A small sound classifier, trained from scratch: arch tdnn.
Rows from block 3 of a small sound classifier, named by matrix and row number. Each number is 50 + 10 x the weight over its row's rms, rounded and kept within 0 to 99. All counts start at 0. After the name is the row's rms in percent of the matrix's.
After each channel's rows are labels from the 100 clips, of 14848, where the channel reaches its highest value: "strongest on" is what is common among them. Only what is clearly more common there than usual is listed. The data: strings of digits, spoken by a formant synthesiser in many voices.
# conv: pointwise conv (model.blocks.3.conv.weight, 192x192x1), inputs 64-127

conv.53 107:48 56 81 54 46 50 49 38 50 46 47 62 40 50 51 55 32 42 61 55 49 69 50 47 56 68 48 52 49 39 47 68 39 53 44 42 58 42 46 46 47 44 39 39 41 43 56 49 32 51 56 38 41 28 51 52 53 45 37 50 38 64 52 42
strongest on: "four"; voice: deep voice; first digit: four; last digit: four

conv.6 096:51 61 42 47 56 54 50 39 29 46 54 38 53 45 52 38 53 37 44 58 59 74 39 60 51 40 30 39 50 47 54 78 21 53 52 40 50 56 49 46 38 66 45 47 47 47 41 52 42 56 59 55 51 56 52 40 53 61 45 46 44 51 49 48
strongest on: "zero"; clipping

conv.120 107:59 36 52 65 54 66 44 77 43 38 54 36 31 49 50 59 54 43 43 41 52 33 62 45 47 68 60 52 45 50 30 47 67 51 46 79 51 57 51 52 63 44 49 41 58 50 56 38 57 59 41 72 63 39 60 63 35 50 50 34 54 58 40 57
strongest on: "eight"; clipping; last digit: two

conv.156 102:31 49 42 47 71 38 41 65 42 40 45 50 44 39 54 40 60 55 47 41 51 63 58 45 72 47 49 35 50 77 60 50 53 44 53 51 48 38 41 76 51 40 35 74 54 66 57 46 55 40 25 63 49 56 52 57 46 31 62 46 47 74 23 55
strongest on: clipping; "five"; first digit: five; last digit: five

conv.138 097:55 57 40 49 60 66 65 57 58 61 52 53 53 58 53 48 45 66 46 64 36 53 52 62 69 43 60 43 43 51 46 42 48 62 45 45 40 68 47 52 72 61 22 58 48 46 41 49 46 58 48 29 43 53 51 52 56 71 42 64 60 59 54 48
strongest on: "one"; muffled (low-pass); last digit: one; first digit: one

conv.64 112:55 55 47 49 66 49 53 47 50 57 57 42 30 53 42 50 59 44 46 46 40 51 36 46 47 46 56 46 62 35 51 50 41 67 64 49 47 50 56 62 61 64 56 47 40 35 57 60 57 52 50 41 33 43 44 63 57 46 58 79 59 73 44 63
strongest on: mains hum; clipping

conv.111 096:50 44 66 50 47 34 51 49 44 42 48 38 18 47 65 51 54 36 25 60 55 70 74 51 48 43 55 55 54 42 56 74 68 47 41 63 57 65 60 35 39 32 72 40 58 63 52 56 69 59 42 55 61 54 46 52 32 26 51 56 52 50 51 68
strongest on: "four"; last digit: four; first digit: four

conv.105 101:49 50 67 30 42 46 53 57 50 69 35 51 61 45 55 63 52 47 59 47 51 55 44 48 80 44 60 48 50 47 66 47 50 33 47 50 53 55 53 57 53 39 46 71 45 50 55 58 51 50 48 56 44 49 41 46 62 34 66 67 46 39 44 54
strongest on: "five"; clipping; first digit: five; last digit: five

conv.176 099:44 44 38 51 43 62 69 56 72 46 52 57 42 56 55 37 47 53 48 38 68 61 46 46 60 64 54 51 50 48 51 50 53 70 56 45 54 50 37 47 53 40 56 57 55 44 50 52 58 36 57 52 59 42 54 49 59 34 38 65 46 50 42 35
strongest on: "one"; voice: child-like voice; first digit: one; last digit: one

conv.150 104:59 50 65 68 61 51 39 53 53 55 28 58 52 48 33 44 51 54 59 63 40 40 53 66 60 70 54 56 43 53 59 54 61 42 40 56 47 28 51 55 46 46 53 45 56 46 28 56 44 30 48 56 48 39 66 43 63 37 71 47 44 45 46 46
strongest on: "three"; last digit: three; first digit: three

conv.80 094:46 27 51 22 51 69 39 47 57 55 51 49 55 48 57 58 45 58 41 43 43 40 48 65 65 60 52 55 58 61 60 44 43 61 56 43 46 64 43 63 65 54 43 53 54 61 47 38 30 41 46 41 75 56 36 68 48 49 70 45 66 48 47 46
strongest on: clipping; first digit: three

conv.90 098:39 45 47 57 46 64 34 61 43 34 58 44 52 40 46 43 46 47 47 47 53 41 47 33 42 54 43 65 49 54 46 50 54 52 40 43 40 37 55 58 48 42 56 41 59 58 49 57 41 59 58 37 53 40 51 78 51 52 65 55 52 59 38 33
strongest on: "three"; last digit: three; first digit: three

conv.82 098:44 45 34 52 39 47 46 39 51 55 53 55 63 41 64 49 47 60 38 38 60 46 51 58 51 63 42 73 46 75 68 42 42 41 62 51 51 46 53 57 50 45 38 61 50 60 35 42 55 48 47 56 57 56 50 54 51 51 43 24 51 39 42 26
strongest on: "four"; clipping; first digit: four; last digit: four

conv.184 108:51 41 51 69 37 43 61 51 54 53 63 43 46 41 55 45 49 48 50 77 48 54 55 32 51 56 43 49 55 43 51 47 68 35 43 49 48 51 48 40 56 48 49 48 46 25 50 41 54 37 69 40 43 42 37 37 49 37 62 63 60 72 51 63
strongest on: mains hum; clipping

conv.49 100:31 48 56 58 62 48 72 39 38 51 50 61 39 40 43 44 65 49 56 60 48 63 75 51 33 65 44 60 54 63 64 71 52 35 64 44 45 35 58 38 34 48 59 39 42 61 49 49 42 43 58 43 43 47 42 32 44 37 35 49 46 64 59 40
strongest on: clipping; last digit: three

conv.89 100:51 56 40 56 45 54 45 58 60 39 36 35 40 34 58 58 46 54 58 42 56 51 57 49 48 26 61 60 41 53 47 45 69 74 48 41 55 55 67 54 55 73 57 58 50 47 71 51 50 69 45 56 47 35 48 41 63 47 48 62 48 51 55 49
strongest on: "zero"; voice: child-like voice; "three"; last digit: three

conv.168 097:48 49 61 41 49 45 59 47 71 43 50 64 55 45 43 60 52 50 69 43 49 34 51 62 40 56 64 44 43 46 64 48 51 52 69 33 33 39 52 39 49 42 38 43 53 35 35 55 55 24 60 50 54 51 62 53 54 53 52 45 53 36 48 47
strongest on: "one"; first digit: one

conv.17 092:58 44 35 38 47 41 48 53 40 32 44 53 56 63 58 34 67 60 51 54 53 52 67 45 44 40 58 41 58 63 54 54 47 51 52 42 62 64 50 69 47 33 60 55 51 44 43 49 55 51 50 55 57 68 49 49 59 52 61 42 54 54 52 39
strongest on: clipping; "seven"

conv.162 103:38 53 55 56 44 40 53 52 48 61 50 55 40 57 42 34 46 48 60 53 51 48 51 54 62 52 55 54 58 40 68 49 49 52 35 61 65 62 62 40 73 48 42 64 45 41 44 40 53 53 41 43 55 56 43 47 60 60 38 58 60 42 72 54
strongest on: "zero"; first digit: zero; clipping

conv.95 089:43 56 71 62 46 58 54 55 48 46 45 56 70 69 60 48 60 48 58 39 52 51 48 36 43 59 36 61 42 74 55 59 43 46 48 44 65 57 45 52 58 50 36 54 62 67 48 41 65 56 48 58 40 42 51 51 46 53 39 54 41 52 66 35
strongest on: "one"; voice: high voice; first digit: one; number of digits: 5

conv.102 097:45 44 48 46 51 48 65 53 50 42 58 38 38 51 25 35 52 50 63 55 41 54 58 47 53 60 34 48 49 37 37 50 45 51 45 33 66 50 56 50 58 37 64 57 50 23 58 34 51 52 53 54 56 57 73 47 34 51 66 56 33 60 60 55
strongest on: "one"; last digit: one; first digit: one

conv.15 101:51 57 43 64 48 51 61 38 57 47 47 41 47 59 48 48 45 58 58 41 57 46 59 61 67 38 69 59 61 55 69 43 68 30 53 45 41 56 48 32 48 57 54 58 47 49 38 51 68 49 52 42 32 72 57 54 34 34 58 58 52 58 56 29
strongest on: "five"; clipping; first digit: five; last digit: five

conv.27 100:51 33 43 37 19 22 60 42 62 50 47 68 43 34 62 53 30 43 42 39 44 51 54 55 48 49 25 57 54 54 61 46 46 30 41 60 39 64 47 44 48 48 70 52 48 55 49 54 55 58 57 44 52 50 58 63 35 51 63 33 65 48 51 57
strongest on: "one"; first digit: one; last digit: one

conv.186 097:39 45 60 53 44 54 48 43 68 47 42 50 57 57 53 56 37 41 40 45 34 54 36 49 50 53 59 40 51 69 42 50 47 54 46 40 58 34 59 58 41 79 58 44 39 59 55 34 53 44 56 58 55 34 41 43 48 38 57 40 43 39 47 46
strongest on: clipping

conv.76 092:55 56 71 62 74 46 59 54 44 53 47 46 42 43 52 40 67 42 46 42 63 37 46 65 45 35 61 57 33 52 56 67 43 41 54 34 46 44 45 56 37 49 40 55 49 62 45 43 54 50 60 59 74 49 77 56 76 61 48 55 37 48 70 48
strongest on: "two"; first digit: two; last digit: two; clipping

conv.169 081:45 33 65 45 64 56 52 55 55 53 41 47 52 55 58 49 62 41 44 41 49 64 59 59 42 37 51 46 55 43 55 51 44 52 50 36 35 53 56 52 50 64 46 70 69 55 53 40 61 51 64 63 64 60 60 53 62 56 55 59 50 61 67 68
strongest on: "eight"; first digit: eight; clipping; last digit: eight

conv.107 094:55 61 61 34 51 50 56 55 38 49 58 52 48 45 65 51 47 56 33 63 53 43 53 51 47 68 29 45 52 54 49 52 50 75 48 44 49 52 34 12 60 33 39 47 64 70 50 55 46 36 58 62 57 39 53 35 45 45 49 40 44 38 60 41
strongest on: "eight"; first digit: eight; voice: low voice; clipping

conv.149 099:66 62 60 38 54 56 60 54 45 58 62 53 45 58 54 49 56 62 35 70 65 48 48 62 65 46 71 48 41 50 64 49 65 35 47 57 56 49 49 53 67 53 46 42 65 38 50 39 44 46 42 58 44 30 43 27 63 64 49 49 38 69 53 52
strongest on: "four"; voice: child-like voice; first digit: four; last digit: four

conv.158 099:54 50 43 47 55 47 49 44 46 36 51 58 39 42 54 53 56 52 48 38 54 78 27 62 50 45 34 53 30 44 40 60 41 54 39 54 63 40 39 58 50 44 56 57 35 44 50 37 58 46 43 52 29 52 50 76 52 46 72 66 48 36 41 41
strongest on: "eight"; number of digits: 5; first digit: eight

conv.97 111:49 57 47 41 46 50 39 45 47 59 58 50 45 63 59 43 36 40 44 34 51 43 46 68 59 54 46 43 45 28 39 40 57 49 61 56 57 74 58 41 49 43 62 55 49 44 99 42 61 49 50 61 53 49 55 47 41 53 38 66 74 63 41 68
strongest on: "four"; voice: deep voice; last digit: four; first digit: four

conv.50 103:40 52 61 55 68 34 46 40 53 39 40 45 51 47 51 53 43 37 75 45 36 54 50 49 58 48 45 38 50 49 36 46 66 51 58 41 57 48 64 56 53 33 51 46 54 56 50 32 47 54 37 43 57 57 48 45 52 62 45 46 48 57 29 67
strongest on: "five"; number of digits: 5; clipping

conv.154 104:63 60 56 40 68 68 35 57 53 45 35 61 46 48 49 40 50 54 57 48 70 42 49 76 75 48 49 44 38 65 58 46 47 44 42 28 49 66 59 59 60 54 39 60 40 55 49 59 45 50 68 59 46 40 52 54 47 40 49 58 54 55 50 54
strongest on: "one"; "three"; first digit: one

conv.58 098:53 40 47 43 51 53 47 54 32 63 44 48 53 49 24 50 51 46 69 37 48 45 36 34 47 38 47 58 62 40 38 48 59 54 46 53 51 53 43 61 63 60 37 54 40 35 31 54 61 49 53 41 36 39 49 50 53 47 63 60 50 70 60 37
strongest on: "five"; clipping

conv.91 108:30 56 58 60 54 39 59 57 39 59 57 42 48 50 54 36 56 47 52 70 31 54 42 56 44 35 52 36 42 47 37 38 59 33 50 56 65 57 50 38 47 36 53 38 51 59 47 51 52 47 74 24 61 51 52 46 54 52 57 50 57 57 40 51
strongest on: "four"; first digit: four

conv.96 098:44 54 48 33 36 73 60 52 47 55 65 46 63 48 38 49 41 68 59 35 45 54 60 52 43 42 43 37 55 53 46 46 56 47 61 68 64 35 60 35 76 50 29 44 63 48 49 37 40 54 46 56 55 50 53 69 65 81 43 51 42 51 46 43
strongest on: "four"; voice: child-like voice; last digit: four; first digit: four

conv.19 094:52 55 59 53 34 42 61 39 43 36 41 68 41 55 61 35 36 53 55 53 48 44 44 64 59 57 54 61 40 55 48 39 61 29 44 74 49 56 42 45 47 55 54 45 61 59 52 47 48 50 45 42 53 58 33 40 44 38 46 62 51 54 48 24
strongest on: "five"; first digit: five; last digit: five

conv.75 110:43 51 46 49 55 66 51 60 56 48 53 53 64 43 58 41 60 45 39 40 46 60 53 63 57 44 61 54 45 46 53 46 43 52 59 52 41 39 34 50 49 31 55 23 50 54 16 49 57 51 47 54 24 54 45 69 34 54 45 57 56 38 54 47
strongest on: "five"; first digit: five; muffled (low-pass)

conv.55 110:45 42 47 46 36 55 46 35 44 50 46 55 38 52 39 67 55 58 43 67 34 38 51 37 51 55 48 49 61 54 28 43 43 50 44 37 73 50 48 56 39 45 42 48 34 30 51 49 47 40 48 60 55 58 39 50 56 56 43 47 56 63 57 59
strongest on: clipping; pink noise

conv.124 099:59 54 46 44 68 51 55 46 56 40 49 55 65 46 59 44 55 54 54 54 46 65 51 61 46 48 82 52 56 51 44 65 49 58 57 45 41 56 39 38 49 60 41 47 41 51 46 59 72 46 54 49 30 47 51 73 67 58 51 72 61 64 46 47
strongest on: "three"; voice: child-like voice; last digit: three; first digit: three